config = dict(
    color_jitter=0.2,
    encoder_arch='resnet',
    encoder_norm='batchnorm',
    fusion='prefix',
    decoder_qk_norm=False,
    decoder_inner_norm=True,
    decoder_prefix_bidirectional=True,
    decoder_connector='linear',
    decoder_tie_embeddings=True,
    eps=1e-08,
    batch_size=128,
    final_lr_fraction=0.01,
    adamw_weight_decay_other_params=0,
)
Rows from block 2 of the image encoder of a small encoder-decoder image transcriber, named by matrix and row number. Rows with one number belong to one channel. Each number is 50 + 12 x the weight over its row's rms, rounded and kept within 0 to 99. All counts start at 0.
After each channel's rows are labels from the 100 images, of 14976, where the channel reaches its highest value: "peak on" is the class under the peak. Only what is clearly more common there than usual is listed. The data: analogue clock faces.
# convs0: first 3x3 conv (encoder.blocks.2.convs.0.weight, 80x80x3x3, each kernel summed), inputs 0-79
# convs1: second 3x3 conv (encoder.blocks.2.convs.1.weight, 80x80x3x3, transposed, each kernel summed), outputs 0-79

convs0.11:48 61 63 53 50 34 54 66 50 60 66 36 65 67 40 59 40 48 58 42 49 59 51 50 54 30 44 49 42 36 51 74 52 46 39 65 50 33 53 60 42 53 48 70 49 53 61 71 56 27 45 39 81 45 59 48 49 55 22 56 42 47 45 45 35 42 30 51 74 69 46 33 36 25 44 36 48 62 39 56
convs1.11:43 68 37 43 67 53 58 42 33 38 38 56 70 57 43 35 33 39 58 35 38 48 42 50 59 48 37 27 21 51 63 70 42 47 48 38 39 56 39 48 43 59 68 41 43 61 60 24 43 67 67 48 48 49 58 52 49 63 74 38 58 58 33 63 45 56 55 58 39 51 47 61 24 45 47 61 46 37 29 60
peak on: hour hand

convs0.21:50 55 52 64 44 51 59 34 49 56 49 50 37 52 64 66 48 37 61 48 56 40 30 33 36 36 68 50 33 32 54 59 53 93 53 44 56 39 23 48 30 39 46 64 59 55 56 71 38 43 41 35 66 44 52 55 47 31 40 42 33 51 52 41 37 72 41 48 30 56 63 44 40 53 50 54 54 59 56 66
convs1.21:45 64 39 49 45 36 54 57 55 54 52 59 76 53 41 34 38 60 69 64 54 61 46 46 67 48 47 40 51 42 14 36 40 82 69 58 59 42 47 54 45 41 26 55 40 39 57 53 45 59 78 55 57 56 78 50 66 37 49 60 58 56 47 52 39 38 53 61 52 36 35 38 34 58 45 49 56 33 49 57
peak on: minute hand

convs0.1:52 64 52 36 31 23 56 54 42 42 58 45 46 36 62 55 58 47 42 58 38 67 33 58 46 55 56 66 49 54 42 57 33 43 35 41 63 47 63 40 50 35 30 37 44 39 28 65 67 19 63 53 40 59 36 62 61 43 52 58 23 45 44 45 42 58 49 70 50 62 41 26 63 34 37 56 46 37 51 52
convs1.1:43 46 37 54 45 73 45 48 61 42 16 41 39 47 33 65 38 58 46 48 45 43 27 48 56 33 47 39 45 66 72 44 62 32 47 27 51 45 56 48 52 61 73 48 57 64 62 55 48 42 35 48 52 44 53 53 54 62 77 28 34 25 40 46 40 49 43 44 37 44 47 36 56 36 63 55 67 50 41 31
peak on: backdrop

convs0.28:42 53 42 50 66 51 59 46 52 46 62 43 40 45 43 54 33 47 59 34 46 43 22 44 38 34 42 59 44 49 59 53 38 46 43 58 56 50 55 57 81 46 26 44 49 58 65 49 49 16 56 44 55 34 29 60 51 57 35 49 80 62 22 64 28 44 48 52 68 41 52 52 44 32 41 32 49 58 55 43
convs1.28:73 46 55 49 69 45 69 42 58 51 35 61 55 55 41 69 44 67 59 58 42 51 66 37 45 58 50 59 35 71 43 55 31 28 44 49 34 53 44 39 37 58 47 21 43 67 67 49 59 54 44 39 56 60 56 50 44 57 37 61 40 43 42 49 53 39 59 48 19 54 37 50 31 62 52 51 76 77 37 53
peak on: face

convs0.16:40 62 64 72 51 55 52 37 68 83 37 57 51 34 56 48 57 47 45 44 49 52 31 50 53 69 22 59 65 55 61 50 51 51 36 27 50 37 52 55 57 38 70 52 22 51 57 55 37 55 67 40 58 51 44 42 50 50 62 57 45 43 32 25 44 69 59 47 69 53 61 55 48 64 61 40 40 34 56 37
convs1.16:33 34 55 50 35 45 32 44 49 63 52 45 41 41 48 32 44 42 81 29 34 54 41 47 64 61 49 65 40 56 52 49 52 46 59 61 78 48 49 73 49 39 63 53 66 45 51 41 37 54 41 27 52 53 57 55 35 42 35 61 64 52 63 55 55 77 68 38 47 58 48 70 70 42 52 28 43 62 50 61
peak on: face

convs0.9:50 51 55 52 44 53 50 25 63 46 58 31 53 58 41 50 50 25 41 66 64 68 42 44 56 51 46 57 51 26 31 51 59 53 43 64 59 44 63 64 52 40 47 33 38 61 54 43 67 49 18 67 51 38 64 76 48 38 43 38 38 71 58 36 62 59 37 50 34 56 41 55 48 38 54 52 31 64 71 41
convs1.9:42 50 54 45 48 47 36 27 30 63 53 41 28 56 37 48 29 49 47 34 38 57 53 45 44 44 53 42 46 45 41 63 74 59 59 54 58 47 55 50 59 53 34 55 66 23 35 57 60 31 75 63 40 40 32 25 52 54 47 25 50 51 57 51 50 28 47 55 48 43 43 54 47 51 38 32 60 74 71 49
peak on: case

convs0.20:31 35 46 29 40 32 53 77 54 37 27 65 35 61 39 61 63 34 46 37 45 79 45 45 38 45 31 46 60 45 52 56 56 57 48 52 37 45 47 52 61 44 71 59 47 34 40 47 39 44 47 68 48 37 37 57 49 50 29 53 70 69 69 54 30 62 40 38 45 36 31 38 53 44 58 54 50 43 43 54
convs1.20:52 53 49 40 59 38 45 44 47 45 50 49 34 51 36 41 57 54 71 66 48 47 41 53 33 59 81 56 67 75 50 38 49 53 44 66 62 37 63 32 35 62 31 43 76 41 51 67 56 39 51 57 52 44 40 48 45 35 62 41 68 42 54 41 55 45 67 71 59 48 56 51 40 22 48 64 33 47 69 30
peak on: backdrop

convs0.74:40 43 51 44 28 46 65 67 55 47 43 61 44 45 40 46 58 45 43 64 40 36 36 49 44 51 28 36 66 45 59 43 58 26 55 33 44 44 57 77 54 50 43 56 53 60 48 48 48 37 63 35 46 41 40 51 73 48 31 57 66 51 44 37 45 39 51 58 41 40 54 24 46 27 71 26 61 24 66 57
convs1.74:48 41 51 49 52 55 32 67 41 51 60 61 58 72 31 55 59 41 39 61 36 35 47 34 78 51 42 57 34 33 49 55 62 44 43 65 40 57 55 68 62 75 76 48 40 45 61 38 53 49 39 56 48 48 37 90 51 56 58 65 54 48 35 57 67 36 47 48 61 44 53 56 33 54 43 43 39 47 52 71
peak on: minute hand

convs0.34:54 58 44 45 52 42 44 42 59 66 33 38 49 59 54 72 32 52 48 66 50 69 46 32 77 65 61 58 63 31 45 54 52 44 54 45 61 32 57 51 45 62 44 35 36 44 43 41 70 49 34 30 56 56 41 41 49 39 25 63 35 70 50 52 60 55 29 70 53 42 26 37 58 70 58 41 46 37 53 53
convs1.34:64 59 41 30 67 52 64 54 20 25 52 51 68 30 58 67 50 45 52 53 48 33 47 65 51 37 51 49 65 53 63 39 37 35 46 69 52 67 40 56 48 54 58 56 63 49 57 46 24 58 39 39 49 45 53 62 31 53 47 59 49 13 36 55 44 68 49 44 44 43 59 32 59 29 42 59 52 46 54 45
peak on: backdrop

convs0.71:55 60 45 45 67 58 66 79 46 34 67 75 52 42 51 31 54 41 58 75 39 38 75 53 47 46 34 46 53 65 47 44 56 58 34 42 62 63 48 54 59 61 59 59 48 51 49 66 33 66 62 54 47 46 30 76 51 39 56 26 45 45 54 32 31 52 43 57 45 50 47 49 65 57 31 39 68 60 51 57
convs1.71:36 38 56 49 30 48 31 43 33 51 47 46 55 49 54 80 35 45 40 65 39 57 49 40 33 32 50 38 41 54 71 53 64 38 68 61 59 43 55 57 77 69 40 48 48 58 46 47 40 31 34 53 47 52 44 11 51 45 59 51 31 59 75 45 57 42 46 58 73 61 42 49 51 42 45 53 59 52 44 43
peak on: case

convs0.44:34 59 65 47 60 12 39 54 64 42 48 49 55 50 37 55 64 52 71 41 69 31 52 43 43 62 44 37 39 31 35 68 48 43 37 51 67 51 51 30 42 60 60 56 46 55 40 44 35 47 49 34 49 50 68 41 44 55 71 56 31 35 69 53 39 40 62 37 45 39 46 34 42 55 46 39 52 33 74 42
convs1.44:46 60 58 46 29 60 88 50 40 67 26 38 44 44 63 42 59 40 63 52 41 49 56 60 64 55 56 48 69 68 36 43 48 79 79 51 40 41 45 40 44 52 37 51 55 46 52 26 36 37 58 36 34 52 55 54 50 70 59 52 47 43 40 63 33 52 50 60 48 58 37 51 71 55 41 56 48 35 42 59
peak on: case

convs0.38:52 71 38 42 44 61 57 69 55 63 45 46 50 61 39 55 51 50 41 52 42 29 50 33 46 66 60 40 38 31 46 58 42 31 48 37 33 62 50 65 52 41 45 29 32 44 55 65 61 44 47 64 51 55 68 44 41 53 68 51 49 32 20 69 52 48 52 45 44 64 76 48 40 52 49 28 25 56 53 28
convs1.38:61 48 54 33 85 48 58 35 48 59 49 43 52 46 74 38 45 41 47 58 58 51 63 56 28 40 27 59 50 43 61 43 72 42 43 44 46 63 54 44 52 52 55 53 37 44 51 46 43 65 25 53 62 26 28 46 45 29 45 51 45 32 58 54 62 44 43 48 54 41 65 51 41 54 45 57 16 76 53 39
peak on: hour hand

convs0.75:44 62 42 44 56 58 46 44 54 58 36 48 52 65 46 48 67 25 43 62 46 60 38 60 43 56 74 53 51 55 48 53 69 58 41 49 47 26 65 61 48 56 38 49 51 40 33 37 56 36 50 45 53 47 37 51 43 35 40 36 62 59 80 42 71 42 39 55 29 50 26 36 75 42 81 54 49 40 50 30
convs1.75:58 66 50 70 39 57 51 33 44 61 50 56 29 50 49 50 62 61 53 67 44 43 47 60 63 51 46 77 63 40 57 61 72 54 56 44 38 35 61 41 46 66 50 60 31 49 42 51 49 52 53 48 69 42 22 51 38 40 54 35 54 31 38 62 41 44 64 55 59 54 56 50 49 51 92 29 63 69 55 48
peak on: case; minute hand

convs0.60:27 50 63 47 68 53 59 39 61 39 60 48 34 28 41 72 31 43 48 40 41 66 64 46 73 61 60 56 57 45 72 49 27 62 43 40 45 50 38 57 52 28 47 35 52 52 54 33 38 48 63 56 35 38 65 28 50 25 40 45 59 48 60 50 54 57 39 59 42 46 67 28 59 37 51 54 51 53 31 42
convs1.60:62 42 47 57 34 50 57 46 44 74 61 60 43 45 43 52 51 43 48 36 47 63 63 38 61 51 57 55 26 44 50 50 69 30 41 74 50 52 46 53 44 61 44 50 35 76 48 46 38 80 40 68 46 43 55 66 71 54 67 76 53 44 60 76 69 55 47 74 54 49 55 50 49 58 61 55 57 68 37 58
peak on: face

convs0.15:58 38 48 79 25 31 44 46 53 41 68 55 42 28 57 48 47 70 54 28 56 48 56 28 38 71 73 53 55 62 38 57 59 36 52 37 49 35 64 43 57 48 43 39 53 43 61 42 48 56 68 46 47 70 47 56 35 50 56 35 48 32 42 38 49 54 54 38 55 21 71 35 38 45 49 62 55 47 47 36
convs1.15:37 38 53 37 58 51 39 77 68 31 54 63 54 35 46 57 56 37 50 38 42 53 74 42 40 60 47 39 38 41 57 56 44 81 56 48 58 44 55 47 81 57 49 47 48 34 67 59 45 56 43 59 50 64 62 33 50 67 54 48 55 33 46 58 45 43 68 51 47 80 51 58 54 43 52 58 43 67 42 19
peak on: backdrop

convs0.4:46 46 36 70 46 42 54 51 39 53 58 36 66 36 52 48 39 69 23 19 47 62 41 49 84 39 50 41 59 60 52 45 49 50 43 57 52 43 58 59 66 45 56 39 37 31 56 65 64 67 51 58 54 51 48 38 32 34 38 41 53 46 48 67 43 29 55 49 49 31 50 58 72 48 60 53 25 38 62 37
convs1.4:40 34 51 67 62 70 53 73 36 48 82 53 48 64 36 58 35 47 48 57 49 47 33 47 42 26 45 51 59 24 53 49 46 52 55 48 53 67 61 50 53 45 50 71 48 62 27 65 41 72 40 46 34 61 59 62 42 61 46 49 41 39 54 63 60 59 55 28 49 63 60 21 54 50 52 37 47 54 31 56
peak on: face

convs0.76:42 41 53 67 58 57 60 45 67 68 69 63 48 53 67 51 67 73 45 44 59 63 62 31 36 58 50 36 58 55 67 49 38 59 45 41 70 56 32 47 46 35 45 37 35 31 35 48 46 55 38 64 59 55 36 60 53 68 69 45 44 39 51 31 42 70 46 49 58 46 38 26 29 44 28 37 59 52 54 53
convs1.76:51 35 68 59 48 41 46 51 61 42 39 31 65 47 73 45 47 41 51 40 52 38 40 21 33 31 55 33 40 58 59 47 56 54 57 33 46 47 49 80 35 40 42 65 61 57 48 53 58 51 57 57 58 61 52 62 53 43 40 53 70 19 40 46 47 47 30 44 50 49 71 63 42 30 48 70 31 62 40 61
peak on: minute hand

convs0.40:50 48 54 48 42 45 64 54 58 58 50 40 46 17 65 52 50 57 57 37 62 66 49 60 64 57 40 44 51 49 37 40 47 43 46 36 55 42 32 41 51 49 64 47 67 34 30 37 30 47 52 51 31 82 65 49 69 46 48 44 42 41 48 30 15 34 46 71 53 47 38 38 53 58 38 34 44 33 44 46
convs1.40:48 41 56 70 54 42 53 47 70 54 49 59 55 60 56 58 21 42 38 57 57 61 63 29 35 32 58 33 28 31 67 26 48 40 48 49 43 67 52 69 41 47 57 28 51 54 51 69 40 42 53 52 61 29 59 50 62 63 46 56 48 57 65 55 62 52 53 47 77 45 53 59 58 39 35 51 58 58 19 50
peak on: face

convs0.58:67 50 29 45 43 56 65 54 46 50 55 40 38 47 49 39 68 40 52 68 46 48 67 57 59 60 45 33 23 50 38 22 73 61 45 59 47 65 49 54 50 37 52 33 51 50 53 57 60 53 50 56 52 28 51 49 40 41 65 57 68 54 40 54 21 38 66 63 45 22 58 60 39 45 51 65 31 45 32 65
convs1.58:37 58 53 41 23 48 39 56 46 53 50 64 54 33 49 43 67 61 53 68 31 43 24 63 68 57 39 66 35 48 61 41 43 20 48 25 62 31 66 53 54 56 49 30 47 57 60 56 54 46 47 74 38 64 44 38 27 46 52 37 61 43 50 33 57 69 67 57 48 51 48 43 51 49 50 53 38 39 44 60
peak on: hour hand

convs0.47:42 44 51 24 44 42 38 55 38 36 45 65 29 50 63 31 71 52 48 41 42 55 53 46 56 64 69 63 47 56 29 52 46 47 45 55 43 36 64 59 52 53 58 45 40 32 32 42 55 43 77 88 50 46 54 31 57 47 44 30 33 62 47 51 52 55 40 44 29 25 43 55 48 48 45 55 57 29 40 49
convs1.47:43 44 44 64 37 48 55 60 48 76 49 51 40 62 55 60 43 36 48 55 68 68 47 47 42 23 34 49 36 54 57 43 58 65 33 54 56 10 47 61 45 42 30 56 43 51 31 71 39 41 62 48 43 38 54 60 31 40 55 54 43 42 55 42 47 47 34 64 50 64 58 62 73 49 70 32 57 46 56 66
peak on: minute hand

convs0.64:48 52 45 13 62 39 54 60 54 53 50 52 36 41 67 32 35 39 53 56 30 35 63 33 41 21 53 54 40 53 57 53 52 29 42 40 52 51 64 44 64 52 40 32 39 48 45 49 37 45 64 64 30 14 56 58 51 64 40 31 35 53 46 55 49 46 40 43 40 46 68 35 47 41 42 50 44 44 62 60
convs1.64:53 50 56 38 51 41 54 24 48 46 42 32 67 57 43 69 56 49 64 55 47 65 35 47 57 33 47 35 42 53 42 45 60 36 43 40 13 58 55 63 33 50 67 53 64 32 64 51 39 46 47 51 49 89 63 57 68 49 60 39 63 38 47 54 38 52 45 60 55 33 33 59 59 44 30 51 47 41 45 36
peak on: case

convs0.7:59 49 68 39 23 70 54 37 57 73 42 30 43 47 44 51 54 59 46 45 54 53 60 42 40 36 33 42 52 38 63 58 44 53 61 46 62 42 42 45 53 50 39 58 56 29 50 52 51 23 58 38 63 38 47 49 36 35 35 40 68 36 16 76 36 57 42 53 45 51 59 30 49 50 63 41 61 32 66 47
convs1.7:59 55 41 51 66 32 48 52 37 48 59 63 72 79 53 33 63 45 47 32 38 59 39 59 40 61 46 74 35 38 62 59 42 61 50 44 57 49 52 46 50 53 56 62 37 63 57 37 55 64 46 29 53 34 77 64 67 23 49 46 50 58 51 56 50 51 51 36 59 48 54 57 57 45 82 39 38 28 47 62
peak on: minute hand

convs0.52:44 20 62 81 61 36 45 41 67 45 42 47 42 47 38 51 49 56 62 44 59 67 55 41 56 80 40 39 58 51 56 54 36 52 38 50 52 42 62 39 37 39 53 56 48 38 35 57 53 31 58 36 57 61 58 41 44 40 35 37 48 43 54 22 30 44 51 23 63 50 52 65 44 39 34 53 63 46 25 51
convs1.52:49 59 41 48 50 67 33 50 60 71 62 63 29 31 46 61 41 75 28 53 58 81 49 45 36 48 62 49 61 46 59 33 50 46 45 62 45 60 49 35 54 58 55 36 39 49 32 63 55 30 49 54 41 34 39 47 55 54 25 48 52 55 56 49 29 50 60 62 49 66 31 48 53 49 67 72 63 56 31 42
peak on: face

convs0.24:60 34 41 74 38 58 45 49 40 32 57 62 35 46 37 67 54 46 51 54 65 76 57 56 57 47 54 63 40 56 41 53 32 44 49 38 58 34 62 65 27 63 61 29 50 47 48 37 58 63 37 54 52 44 24 69 53 46 45 61 41 38 39 49 30 48 45 56 45 41 77 49 36 58 41 74 36 37 66 55
convs1.24:28 46 53 65 49 61 51 59 33 70 40 60 65 39 31 46 44 79 54 45 57 61 70 39 67 53 41 39 47 34 52 47 33 65 40 39 39 28 53 44 65 49 38 59 56 59 46 59 58 38 49 56 65 69 39 45 64 45 53 64 56 66 52 42 67 34 33 35 38 34 44 58 45 74 49 70 49 42 55 64
peak on: minute hand; hour hand